From a checkpoint of a small image classifier.
Model: 5.79M parameters, norm rmsnorm, activation gelu, patch size [2, 2].
Training: soap at rate 0.0032, 6000 steps, batches of 64, held-out accuracy 90%.
Rows from block 4 of a small image classifier, named by matrix and row number. Rows with one number within an expert belong to one neuron, the router's apart. Each number is 128 + 24 x the weight over its row's rms, rounded and kept within 0 to 255. All counts start at 0. Numbers have three digits each.
Before each expert's rows are labels from the 100 images, of 14976, where the router gives the expert most weight on average: "peak at" is the part of the image that holds the peak. Only what is clearly more common there than usual is listed. The data: views of escape-time and Newton fractals. In brackets: how many of the 100.
# router: router (model.blocks.4.mlp.router.weight, 16x128, trained with AdamW), inputs 0-127
# up: expert up (model.blocks.4.mlp.up, 16x64x128), inputs 0-127
# down: expert down (model.blocks.4.mlp.down, 16x128x64, transposed), outputs 0-127

# expert 10
peak at: bottom centre (30)
router.10:075108145190139075104102158156155105143132143139137142144107117171120103120166136149127077188118133115128129147107133146158138136129159171171104082167103093159132114135107101121109123171134132162131123116113087133128161123075180131156141149116129146144113120127150155126129155122144145148116087125093136147100128144103117139157131098140124144118141129124111146158142096125131114169094
up.2:128166186128080128085128096152117137128128078128131094136128128128115178128174128144128128035210155128110158128128128139128171128095128164108128149128128207128128128183128128121144111090128117128128128133128128128145128128128130092128147128106082098173128128137128166128128109128094128128104128128128144128109128140187118128128111128134128156128128128128098128128128169128128128128160
down.2:128135170128128128128128128083128153128165128128137135128128128148128128180128128128128128128145074158113128128103128128128150128128107128133108138128128097107166188151046128075087171113128128115137165128159139113122128128128128128128128128162161113170096128083128128144128099201135128128128128128124128128173168078128128128159093128168164133132128167128128070128129094135143084128170
up.3:079128128117128122128065128110128128177128189161128115128128128066146128151125158104134128128095128108128119092128128115128173128128128128120130128135128128204141175090128048169168128139128116143128128128128128128128117128128113158108128176128112128114087128128128113144114158116112128128128128128139128124151071128128123078128177119128129159120128090174128128103187128082128104128128
down.3:128162128194128128128128162128136128098135128128128128089178088128179128128128128128128084128107083128100128128128128053092068166128128128162107087128128128123128128128128158128128144128098128128148128147128128059128128128151128128161128128099129128128105128108104180094148128128140128128128128079049128128128128127046124128149128091128128128131128128155128128128128162080128128128128
up.4:128128069128128121128128128128174146128136128174126090112079128128082058128128128128128128105088128105151096128128151037190128136128139096128128173128130121128092128085128115128084138128116117124142128128128113128128172128128128128128128094128207160128110128128172128128128151159124128128128163128149128175128128128155059149110128128128128110128102140102133116128149133134128093111128
down.4:143152128185121128128128128092161074097109128128128128153128162118158128128177081152128111128128128128138128174128116111102194128128128177144128128122128072128054099128128194128114128128128166103168128128128180084111128128121128128093128151128163128096128128128140058128149128128128148128128128143125128128089128126128102153128128128128128128128128128128142151128128108128180128057128
up.5:094128128086128086128117128120107120173156152095115128144160128128143128128128171150132128128156132128099128172128091128128128120128128209104128158128114128086153128128128128128034167101095161072128128119128152174128162149128128128128154114152124150127178156125128128128128141104128078128166134110128128128128061128128112128137128128117128128128179128145128191160128128113128131119128
down.5:082079128061128156153128116128128126128128219128128128131128153084143128128104128126128128128126128128128119144128128128163128150128128128128128128128143131128128182128128128128128186155079107202128090128159128157091128097128128128164086128128128100124124104128168171146150128128063128128128128123097169128128090139128128101082144121128146128143128098181128128128163170128105128145128
up.6:128128128128096128170173128107128128167111106090144128156128169120159128094131128128173128091128143128128128122167128125128128106128128128158154128109103133098132212128128128128054128148093160106162136144149105128128122152128103116141165128128128202155128132114116128128128081128128113166186128109174128128128181178108128128161128085076145128128153128128128128144128125128098128128128
down.6:127128166087128128128192143128101109130128131108128128128122128128128128133129128128128128128099128128135128171128106128151097128128128128179101128128079117128121115128169077069111092128128125128128128128139128115122128144201128121065115128144125168084157128137113128184171128152147128088128132128107120128107128196142128187128125108116128128112162109087128163128128129169062128128168

# expert 1
peak at: bottom right (32)
router.1:124114130145154106113088121139158144101157145147132129095135123116139109164157146111104126089148143109121122105123086114073147134133143119087136149126115116124118114118172174148118057089148115119096090100161132075149146095111148153128143104090138160090137155136136127088116097146178106114128128081119120104144137110162126122136106145154133152124118113103181157125127146105114166095101
up.1:089107128227128116128128146128128104128128131128158128128144128143128159158128091128128093144128128168128128095128141150119168128128116139128128196128128226121128092102160113128128144128115128110139128090128128128128150172128128135105150106153128168128128128128101147161128128128068128092090128128094128146131128128113128128099128128088133128128128155220128128122128106152105128128128
down.1:128142128110128071122093142144079128119093204141128114135169128084128147183099097128128128086123128128128119184128128128128128064174128126128128150122128128128150096112128092128201128128071137128128126128111128117127085128128128123128128139158112133128128128128128145153128123128128128115172194104169128083128128128136128189128140128106127119128087128092171128094128128128112128124128
up.2:128181109169124128128140118139128128128120128128128145128125157136095128137121128120128101128128128128157128128155046131128128128128148128146128128128114207128128128138130090128128172128151142080153137128172159128128117136153221158128132146115128128128128084128098128112128142128128194128196146128128128128167168132075143123128153128099156127128128163178128128090128128176145128128128
down.2:128128116128140128128070096128128126151120128128083128148113155128128128218119128157128128168128107130128119128128180154128128079064128128121128128044128128190128131173128128128128128128128139140128128057141078128084165123129150128128128128163128128128128128128146128128128080098183081128128128128179128128128128142126094128142128128128128113128145125128128121128128128178128128112086
up.3:128162114109128128057132121085128128128069189128128123128128128123106128128150128128124128145128128128097128174144128095065191128128128148128075128128128108166128136119128128179128069128128173139128125137128089084158192128128128164113115128128122082128083152128128176146104098128112089077128128128128128157145128167128128128128114128149128112128128128147128128128097143099128163128138
down.3:128129128128128109128128128128128128128128128128128098177128128170128128128128130128132100128128128078128128098128128128128079153108128121171128046128128128128107140157128162127128128124128081162148167128128183100128128145128083128128093128128128107201133128128128170064083041060155169128128128128128128070128128128137128113128128162128109128128138128128128128128114177105128128128128
up.4:113128128128128104168077128128148175070084128128135135128095128128128168128128102128128089128128128128128153146103153128149128091128128128128071168184128123115128084128217128130128128128065128128116128082068160128136128128128128128087128075075171160128126140128114128089128151117128107114139097128123128124128128152114128111128128107128128100128128128128128128128117124097080140128177
down.4:070128128133118118128128128192128128128128128110176128128142156128128128131113128125128150141128128184128141128048128128128128128160128160126128136128193121128128128128128104096128128128128128153128128064077128128149185128128128152128128127111100128133133128126069095140120128142142166135128128128128129128046141088128118128128128130128128224119128128151128111068083128128128128127128
up.5:128054114090099128128140128128128137151128101128150111095128128162201161149143128133145150128134114130145131112128128133128224128127128134121128149169128145117128128107155128109128128128198163158128128128104082128128136133128128128128128128197098128128128128128128128040128120128167128128128159129101150128113128128098110117128128128105123156128139058128128128128109108141143100128079
down.5:121082056128136100114128128103110166128136128128128096128049128136128128126128155166158170134128135128128097128190128128128137163178147133145115097087128128140115078128128148128133128128128108092128139122128128134148128128128128151128161128128136108109103207128128148128115161102128135076128157091112078170128132128128145128128075139139128162160128128109128133128054108128127128128128

# expert 4
peak at: top right (37)
router.4:152160159123154121063135104155117112079122127116160103137141098138115091158125107125124161149113121118130060108079134115133124135120105116147148111109147106097129118129099101146141084082153164101094123174138122179138093112108141090112106106141138101103130149123141152102117126133136118133107108122158159123161118127102130107131199133126141133159122185091136128140107122138149118168136
up.1:106128112151163128151128128107128128153140128128128091128072128121128128128128123128128101128128128128141083128116136133165128182145128128160128101128073097149128128154167128140157128172039128128128128185128128154128128128128172118087140138038128194153128128128163155153128128047128128122106084128128112128128140128128110128131128128132110128128098128149150128090128154128128128128146
down.1:131149162181150118128128128105128169128128142080088144074128128128148128128168092133128083115110139128107128160096126128128097128099128128222131128129128118098076107128176128128134082128132132128128140133128134128128128128147088108123201134092128145128128128128128128090141128171146128128128116128195128139125128110069128104128143172142072128159128128134107128128128085128128128134119
up.2:128118128111073128128131128128124172174128074119119118031098128128099128131128128128085128111128128119155128137108128128150128128204136128128141128082150128128128123128151091128128128128095115168128121128084152128166128140148142128128128128128128147128128125128121128128128128052128128104128128139144128128128151128165103128128123128128128089138128128109048093199128128156171171118159
down.2:128128084146140091120128128128212128158128125088128128128128088128128112088164163099109181074162106128128128109188132128093125091128103128064128174128128151100121128128128093128128128128128128097128128191128128128128152128088128139128128128128128089082128128128159128128146128132114128069124185128161128108096128112110128175128128137128128144128150128086128142128128133128128128082114
up.3:128150116128142128097088128128128150158139130193095128121128128128128068114128128128103174128142128128128131128128128183105128141116149128112128128128074128148181128120128168072128128128142128128102128168128128128128111085128128128153128121128128086077144128175160085118206084128159128145128128125128128165130143128093128085128202113128128157140130128111111128128117128128147128189153
down.3:142128128128128134128128159128101117145129084162163198129101116105128128128127128077128128170092126107128128179185155150128159137123128177128128091128128128128128128128179130128169128173132128135128108128107128128128128128128144128128109062162128167128100049101136145128094128128095128128169117148128176128152118128128101161074139143128128113097128152180128128128128128168102102128128
up.4:124128091128128128128128131112128047128128128053128128128128128128156128128128193128128128128134128128179196082128134128087184128151097153128134131128089128133128128125077128128128128182128128134128128131128162128128128131128118177079131185126128119128128222128128109166128128128146128141128125128128171097128100184128128128129128128128089128128128128128125138128128128143128128082134
down.4:109128113128128128128128128156117169128128107128128128139024160128118128156081178124128108128124094220142128128122135128128128144146128149128156128128128128128138128155128084116181098128128128141128128078132128143128128128114128128116128128128128128080128128089128136128108169091128181114128126128104098128128095143155128128123171093128128099106128090194128128128092145188098128128128
up.5:128109068128074128169128128090145128059128128177128188128150128130128128094102128128128124128128060114086169137131152128128128110128113128128128146107092140110128128128136128128159146174128128128128128128100080155128148111128147128128128128133128128128112152128128128128128128121128128199128157143066053128128106128128152128123097128128195109101145147128128064128128128128128128163128
down.5:153064128109128128128104112127128130128128128151121128132128182136124128128119157127097128148123128128128098141080139111132130128128064128128128128109128151128179130088128128139128128168090101175128128106128086161128128155110128059139128128159128128128146128111180128128128089128135147128170128128165081128128077141128128128134167097128161128104095096128117058128128086128064128100091

# expert 8
peak at: top right (59)
router.8:190183156141113166146104144150138132159115103094123116143093162130167164130123100179162123086126148114114119142133103110156127101137111104150135142148158109114112145101117119141138140126148085117101130064161125130141125113115045132105137093168149118107106122118102129132107124124122105134120108118156127115191137152124145141160117103110124159133124121128099117111170133103111150140091
up.1:107130128128139128135143128128109082128082128128091128128128096118128128128128167128128154128154128130115067143128128128099128128128128128051128161216128128087148128128092158128128128128128212128128128154128128128128128174128124128128150139098128190128106128128150140078141128159149204134124125128115128178066108133128128128128093128128128128128106122128168135128128128148142168128128
down.1:139130061073077212102158082128128128128143128140108128128145073127103138194128158106128114128140128121165106128128128111110128149128081140103089152144128128119128128128107128128128128128128128097128128137128131172107128128152164128128128128128128128128128128128128128128093128156112175140128140128113119171093176128114185086128154128128128150133128128204128128128189128128164128128128
up.2:128128177048128147128128128119128156128128147128098128133128128138128140102142131128128083170097106133128128081121128164128094128200128128128128083128173149128128128150166128138128128128159128097182128128128128114128168177115076070122128113128128167105095067128128111128126128128184120127128106127128178128128128135128118093069128137128128084158128146128128128128108161128128143092128
down.2:147128128128120128128122144126128128128127128107128128128128128154145134128128128141122146128128153060091128127055128116150116128107129128176128098121128118128061117128128074174128173134128151128202128128112159112128128141133128189114128127096128128128067159128160128128167076208128109137128128128089128128128036128128128128128128128128128142128128154153117128128128128128088113128128
up.3:128059128164128068151131128129128114128128128128128128128128126128128128128128128128169128128128128149128170128178128165112108099074094128104155128128128152128060033129093112146097145128129128125128164190129128156084128128139128119128164128149171138115131128128148128078094128128128180124128170128128190105128106128128151091143128128113128105128128128128170128103128140128134106114128
down.3:128128118128147171064117128128128134081158128100128128128103128128083128128128128109146128154128129168127100136128128128153136105128128136122101128128181155171114109067128124100128213176128144080106179174135128108128169165110128096172130128106128136128128128128111126128110128150103128116103128128136125226128128089128129144105128152110121121099128128139162128095128128128128128163128
up.4:128104115115128214121128128128128128164106099128109143138126128128128159128079154035128182142128138128081124121130128128203126128128128128111141128178127128114148121128128128128104116128103133128158093169173128128123045142167128128180119143153151112128159151149128128145120128128152104128128156135128174128128139156169128128104136128114128128128128121128128128128089128142181128128145
down.4:110132132128190128103144117150087117083128128109128128106128173128128128128069128148133098128061128125078128128128128104128128128149128128128143160128144128103121156104128128128128128128154128115074148107128102128128149184128070128137128153091130129153083128128128072128128128128128128128119128174171128122086112128128133128128128125136128128095134186148078140188128106059128128080128
up.5:128128128125117128130242128129128128128129128154128147113133135162128203121175128128128128128079147128115128157156086128104127136128137094120102132114128139160134148128128128118124128128128139128128150183128128128099128083101128128128151128142128128064128174128128128085069108163183153128128171128128114128128128099128092140136088128128118128128124099090107128109102060139146128128128
down.5:181128128128139068182128128128128128128113128102106139128128192128151128128170187128128110128147128128128106135090109092083120118124152128177158128128128130143114128139105128141116128128082088090108128128128134096124085128128112128157148120128083187128100138128128111128085128128128128128189105128128128128128128128100128128128128128144073136151128089128128209162099090128128102128089